From a checkpoint of a small contrastive image-text model: 10000 steps, trained on dead-leaves pictures: piles of overlapping shapes.
Rows from block 2 of the text encoder, named by matrix and row number. Rows with one number belong to one neuron. Each number is 128 + 32 x the weight over its row's rms, rounded and kept within 0 to 255. All counts start at 0. Numbers have three digits each. After the name is the row's rms in percent of the matrix's.
# fc1: MLP up (text_encoder.blocks.2.mlp.fc1.weight, 1024x256), inputs 0-255
# fc2: MLP down (text_encoder.blocks.2.mlp.fc2.weight, 256x1024, transposed), outputs 0-255
fc1.649 032:109155159155090079097124112099139241112180151161112136093180098099144140166123139127170101095130146093156143000103106151131156117093122102136181115120095133126086108147129168125151103117158151082080128158104180123177153133178105162152157078132116106174118200096126111155124154146160118148122141113128153156185129093170135120160114142087064197152114143123105166112112155147139165118094136134155107147162147155114083165198148150167125125137100087116098092202077192140099134100068129121118102156116142158167062109112112102134077140105130133143138149144125109144118092184140139057164190131100064139108159130133113146134132183141099102104133091164171134161089109074130110128071091122094152119110096109064114120121121139096067111130132054190113132174159115099147147076148098
fc2.649 031:153152116190148128141101104118092156087165094175112134161119089085094072160176122101143174134128099034167163187119117140153136106139121146114096161124148112089122163148135125125102169152094125071107169152145134104126103200026102119128143130179182135150133153084127133160088116153144177139142063108116103116106039158130107107144152153165159179076158121136107124093198212106166147146146134191164132136131128187119131142075111118099133132146161146110095075128124115148109099117154086177106131176131133106104136051118118035138087098117119072110075152108110120178110115178131123162118168094143178128156157139133130099162074117104103120151124121095097137121167180111194141091200108175091129105125096082141185129119137105111155118111135119055084180145084113130114152100140126
fc1.651 116:155125148074134152161109137191123146126112113110128210119169122096132116130134141198086099154132061141135133155059100149165121067094083093145180145099116168119196144116123152132162086138166188228110116163107111120137145094096099101140093119141058090183158176111198109148167157178149143104145146116117117091066101149149166114071137178135179062153147150188121109121095106125126084092068081148056151144163079117203139147107139111128110130138179098171141098138145149108152180138130074103205150120145120067115075108113113120138111111167110150136131104111132131156171123186152162132172195120136120097104106100113166131145085146120107139085125112105129183149111188144115128126096156090152103145090139093136127134135093149129127081141136103140109231101113133109140110143161096
fc2.651 129:108174117145103136140141103109119157136140110116130100101068129136106143070183129138101115159114147086140138104121114213156119185164140117142080123136159142135129193119102106150101204216185140093084116113197194048141140091108118090169103139105139110141125127112107077093128080050119088122156102142132078106105111149085124097106120107137129128134080104106162126118027116121150138071135158102060091145124144116086155097141103128109135127252076090126115138132146110095080137124124110055104085112080124144110173148132126147153114105084091127135062058168166106148150101119179111128180160142201122129069163113153121155137149141161110043132207124107161125154165138147145114122176085125151121117139121104156100147155123154106111127139151165099191110134146128123113142093113135
fc1.652 035:143157098137130108120149111134112117111173097129187053076170144113168141148149186097116121118207123166060103126114149150139121154071167141134112134136166188137184173114125135144113122140152140071237126116167182087147120119094179142142143135146123136167156123162133130070161164092095172159111134122132140110113156138146114123123110106115116158159118085103128116125085154125083128132077130094151108074123174085092185129166130184146136176107153119154112083194128101131114134124106166111100092110118146095127176112088166128140070209127165112099172166114153103116104099141109106130172140194128045107171168058167146075080152217153121185103083062128122151138104136037146101163146106103139096125131115115083140167154070144134135142140096132096114114117073078107113154153110103
fc2.652 031:115088080128111089119195121051143111099080154146071155120114080082138134112202110169142159107147121106155109187107085075085120180150085155149112155154112135116196096112109149096129115126135100083101165137099093116129144162103124150129119075152135138045129096103103143135146166194144145166120152119136108135103125128170159080100185116177120118066130161117091039162130103128108091135170146116133142099078139163188104155082090186184174147101114073139124123076134059151135166183174089115130143128120091121164133117100152135134152102132125118137147174143073112077120140138144148122161126115152162129127096147125170157107135125167113066192093139103197158088105118140101106130149095159120173128149193134118143188132155146183093104076138105053134071062116152076135140102169154
fc1.653 035:156133119130085126104058135119115134199124076143115123149184103093116170109126116119176072202096190135181123108144110159082141132155126115147133134164154108143223131121073115123156107145154111097058192133147164104131097132119117158113119158135144152126102206153075144082093139159077106104131090123131100158101128080133151104133074114123123128142180157123132127105174138083146147104131127126134135121215073137138117158137145131185072153144144137175116108156111146114077139164097187071122206166029132144091144103171131072122070150117127155190135086099140142125191116150103140145086099133143134138124090083121122147055132149125121108171145137108122139092110079135163143109176134157097109166164138140068128131138143122101189094166143130063068168078104080183135147162124180
fc2.653 035:109080127163148086122065145166158152114156131154126141192130196121103098119182093208125159087127115083116098106121102099156151105133124174064159144073162159148103166072102085130087143135167152084137192153113142118115114102092119146164127115122125082185116116153084169118126182186222124049091133066111108112096158118157074091185165099183081130145151193082123119083165100153150153099147111176144094181134168144141125146125137165128145081116097143128142179138132082111069128133156130151153143172133166106121121102153156095133138160116110170128076144147130158186139110134118105092111124168067094160142107101155207149130082156094095033143106167144154121112145148153158088156144155122113120152079151153164143159173158133128129110153145196162152090144165136104161110086134133
fc1.654 130:122176161120142163115107099090124117151081116133109130077157152085124114156126154142113100142080104159111167154101189070073109087130100134108148141098150169054135092113118154086154029122087163146181095140087169140075137129158099130057073120124094129153152163114148137117130152163104087119074087133102174087074166123134114153098155149091196139172146100162107111105156132168119156184112076111114158153106121161204162140114131092121103148103134149148116144140125126109174115130086066099136158140196110122135133121147072116099116125095159094131193108102059142170117125162088160114186121094073082097153108077119121156121100181062141152070092150129100142127085122152118077157135123079113101123079092102164137136157111119141107106163093117103123201185178171153116120176178195
fc2.654 070:128142094149081139121154127172128116117161137121172114142115103094137142143162127140115125169098090115114166158136199073098140130157143115062139148111200100110072077117145184037160165159074103149140123168096175075137113113199135123051160176153137159113129108155096118113145117116166084118153124105125127114133128175107138158192144101127108142130161145153122109108180156125123126107146129114121107167132177147126121150167107143170173096131155143092094166028109122145101109136110159147104141107075123109141171161130096102135113150128162059102187200132041094220121084107157160119148129154084237138106086158150117075090120152076139147116055150126179073122110146088138098156150126059099145126135126139161139149073143165117102126135125132126120121145083159136127100151211128
fc1.655 034:156158130143144116101061126095124179115154203184157118123136176123180127138157105122124162097068116091099099066182151157090106152074080208058074100132135160140143118065144150149108139153107198158142139101122099104184112083086077133117119113119137077125151129137109082124104176163129092091093125112118162185183159129170154124124078151131124111171122118150116109146092111131181165121162136112154050115154144079078111025106132130108180191116128104151084135143104139130113116110109159137137155109168139134158153103194146131122106147125178138123085135103074098137206145160126112125084096151154166167177115089101158132116107093114141134132140108140187117175080133097168141177120108147079110118090179167115092149140119146103148125107074085150133168089098087099137051142165090
fc2.655 034:139166121128183090079115099204152106116143119179079118180158141142097121133160137137157099127121085089149107103218143117127121111164131104170123198151138133146124088066142082107102113182115167070160181143069153139079137109066155105101150130144155160089082068076115143117135142158136096170108136169093134117100103111067116099150148151121125098151136169078063117141140126190103082157110180143162098141138134154122034173145088170152141085167172137091117140138141123129147108153116173108172152132145155127121171150132116147154171142126107168117118108139106090146082184143067156150060160110103127118149131134088157110154192154142114075136183113130232140133092147164117159140112160107177141124163141138166180170157085147156180090153118175213139149149121136123110154104138163
fc1.656 108:137157121114165131103154122088125128122081109145124109112175176105129079168112139160155100176072125136098128155066165067056078130159152127131147148093135165070138106093114198095149081083112133170202079175094169126050139135144127118042085086127082127154143159094134139129132148141098100129112097139131175082111132097127123122142161140120186110162166127145095107105171132132134159168099065132115148149082101136180167150118115141147124120102166152123127153093173150145140128113138102163131179113140132148122078118154085124108148127074169088115200179109031139194089146167099141109187133134080090112166113092143133145124108186059134198096069131156104142153063151175126103146132151119113103115090114113180141167155107101136088125132115100112106199152129188145136114177187134
fc2.656 053:118091106139154121155074164167099130151161125146180085054135174124143107139169130112122150103106140162163123102106105060082199097085078232122195153109151151088134085142109092101156088124086134158168103154101098125138098121119089106107120101132174063135135121124141161140145148159162106121152083060090097090107110139140182067161134140136080150204121141126142155064137144118173141093167135119109127153139075202136112125152181121098146168152141137151129194141148128145110072124212128125105131118175118079109089128118096148105089122110109110181102115100057141154111086123111127096161063126078091089113125153122089127085080129100138157094160125103095181115176133123103131121184125113134066154113140107161139138171102147133160060163098081123145139118172153079148206125168112
fc1.657 033:146071140155098146096177133121139121090158138135098127160154115175109174109083162130101128035141092177127148105156115128119106081113192147117084141120128104117120171140092140130117170083112201139179154135172095206142113158093134111129188096072131166108081151090077146153138097119044135085114122171101106111173098155115126090121162094159112117151067140215122081119166156157113107084127129113174170119093148097093133156080116094106191103118082137100190162146166147157150122099132107114093147110141173121102070143173156141150099107120164152093161130138116117144146157167138070124124145158102091089064176148151148152080126157076134113123108127134092162080141158171118124138110127111074043163136137171091119122103090109109188138169113197146155153171115127165173126151048156
fc2.657 036:139088146143124108131175134131115150116078097172093122142081079113109166075198078130077118079135104134194099123130108100149089109129038072134177101178131139103161104161118167127119121079178079087116129121096145054121151148156143130103143147126073111127130087088166158106153076112157152163154183148087147222179063136159109163112126110147132115132125198114107166094154124112149161175163156138087113092148122091109142064118140106134160108143089078128119135133148101148083153087116077108052178139091161150121142133108113130076172166109206105109083128160083085133105127144074093131149144094151153151157132101120123091082148140166101074103082105075076180144121142081136146129143148156164149115094113202140134133061150127105141163166119081083128133126132094120096117089109169
fc1.658 108:125183137114122166059117103128151148136107098161134168100152125117117127189141163116100081162085112134068134126091179066031125095095119134084157124090176148094123121113121179080129120127072106162142127178123143151104112140183152093044075145113095098125154157087147165120117165120105097124113121134132147112087142112148126136151127161138162149163156130150116108087179180188138136208110105133116175134094149147164145076137107111131146139101151146105093184109123134126131121101101122171130152135163136138099153104091127185099119106092183080165157139082047156147089156135099160129161109128081122091141112106140140185168103207041188175088115179132118106135074143129092075150082121122117121145070102132145154197167138116128109108177066110107131153145166111191114156160175190
fc2.658 079:127152158133129143111094196096148122069159104154073077124129165164145160138065109120124172128085157156061106063143119068096076120081099130088129123096171137163135059166086135046097099108110117145094134093105100149169077130184168108040171174138113154084067083123100144129168175149152148121171140098148155123145134151128125172140134106109094163171138127093161160162160135138100132169191130104149106118055122144124100181141095181143085142096114108143089152126171139212162052097145102150132117141120164152105149125131124105131109129164147099127183125078099161149101099095128103112128098128099199105164154137114086117135148151113118144117061179200152141086191084067098122123104109144119056166127100144102140168142144109134109092112121075144079107115122124102142129162118100
fc1.659 132:082106119119062138143156111131079175188063150162146191103136164100170109137108143121100104109128093130127180150127136109142156108109105148129105093131107177099133124096110134107198130077135177174146095141094148110040147131126101103122094087158121098173132152091135125105130149139082046213147084105133143081108107052134136208178195156118129120157110115129099126111147120132108185134124083171117174123134129129149159140129204150118111149138113152098176114105151080098150188132081137090145126146121137070125108058170143078154175125055126120108125152107109120159125189218121155150153166093093181103126085096112099124106136162122127133112135157131114095120082140181132125152161156108143125079069076160185159139129068107114152085165148122115110147168102158138173078161154180
fc2.659 142:116159136107111142149065161157124158151191092157108160137151069111079183160147152070122185126135137170092105133153113148121109140020083087137106172099129130126139058177155125156089165138140136073091118130138058094132104096103138194137120159102167113102120052123129151158105129120127176059174213135165118141114146160134155147121128144147174190128068180165134105121123141127051143141173141112125141131164098151101139159120144116173099140134149105183099168188157106127169140169077152095157124131123106134099109137090175140136134135157168131109060149132167170115113089064154160109096146148088132128089169170176171113136066119136129116152203127071134154105116130105076114143092090124156160113136143153151135108121209133158144115087117159100137132135099091064079163128091163
fc1.660 132:176128117127137150035169053097159100094113088108122085110123171133137140105176098150153093169144174125093134105120115146106122123173212182099184162111177109136075133082110189109133125139102085131141153201101149168130092114161145101116139134135120103099222148100176116135114107083092118165046113115080158171141137088158127158135152093101111113147187114135118102078119136113190123139103161098139122109102156078145132105100087124161169117090142147121128132050080185157136106126111146166092175116128148107140158114124105120095098060086156075151144138136114095188030163137140150087152069112166094142125157101162151148113147115070137148120092126215155105099115140151138079154108172122127148184141151122118104126157146124135160184185100118132118126126163129166119066135171162
fc2.660 141:141139144063159129119146164153150168112181119070107145229156102169167086109140113124208100113184095076202102075067076197172116098143137111129173116109073102154135179153141138160135101096168132143127154144132095145157132105094144107181166170089108133170146164124151141183116137157115214127145148115148109179146129087140104136094130084154131139088128137093131099117095118124133071055107152132166155105165127090202087118152100131112124151109130136107150068127109099119118097150115146150164172089145135103171100137132132140117155165142080223138147125157184152138198150132190115170109141112182132131142111115122179095143138044151093157120143044122159115146160138115139113107124176154119147115146167130114087058081126140152094131116147139118105149106098071075115172115128131
fc1.661 162:106134170156107124099143135067156100134117100119124106141123132126130151142143083089152123116127172124132120060144166086083149127105160129070168137131163132104087083165132133116128088097113081127138140106099123181137118154124150126107123189103142170098169153134119143132087125107081137187073140151094180151140176077120095194177137109090127176131152108102145106086147165184101137229131183124154162134132180162152084152142119141166149138036106147089104142143099114140119089108105135187136200098191106133153157132096144112052148160061181142162209139121107172101083152088097148143134049061104132145170139107141109178153107109078175161142096141148115070086124115094139085147131183135060141154131122126105115123129143096153151163159049156106132137146160106128120094128166201
fc2.661 168:084129140148100128192095190153095119142177135186119160138089132139112166106093167050133153091101127155145119146161170101116112136104086139096076129170157108162138080211104066176088164150157128058094103025141118098143142152095101142176142139087171150113072087157098146109173087143142149160167139111149135089171137140106124146192110157134089190140093142132158113144146136150028155144202117125144132117126119174100100151173168143115106084127096107110169168170157115177154125092155148119146085100103163130140160096136134132149134193142131118141131120097179176005164122078101124145096104138111149135132179163123106128101119112163146117168186148147104128101156122074124133126134067124115120094132078139136104152101173079122152092076151123106161099130127135097128158079097123
fc1.662 112:119143114142110125084097065079124139153090139142154128085137160102130121152118162193102093146075118179058162097114152079074170080129112148107158119109172146080135106069139162067157072105086129180197124169096151145087132137177117115068098100154113122135144160111161155093131144161101067139099064133078174109112154130150131124129149163087143112177179101127090134106146142131154141214073062127096136140092155156135158148129157077108145128128139159124134159085141137117145121101114070140131165178136135136109139127146092110131154086105158045132157143076087140155080154179067165118173131089088096131164092089128110198107091184098146146138070173126084140139104143169106106116120145137102102116073057102145168167175087102128087085145113121125124151157173168165168135166152167
fc2.662 072:109083068126163105173115116180098139191075153127116131144121113113126128082150137138130099120091062118139178189099139116159159079108131172161113138112071105130172141115117107176194128136120128102132172088097051153074168127128076104177170091151107151187166116177133151164157087158099143132116135115127119164163175091166166088158098105131053131079087139163192106165122140140139120100167126131120146190197113136108157161110170089155164167142113132144164070138126138117180199203154148140152155132151113091180127138127136159139090127115116181132113154176121100070127152174091147186173139146192160146047110132099152125103094101080152141117185129063120098165096186099127094105185155086158191105161152132130147109116145147113166153113092134103139106110136133107127148148119093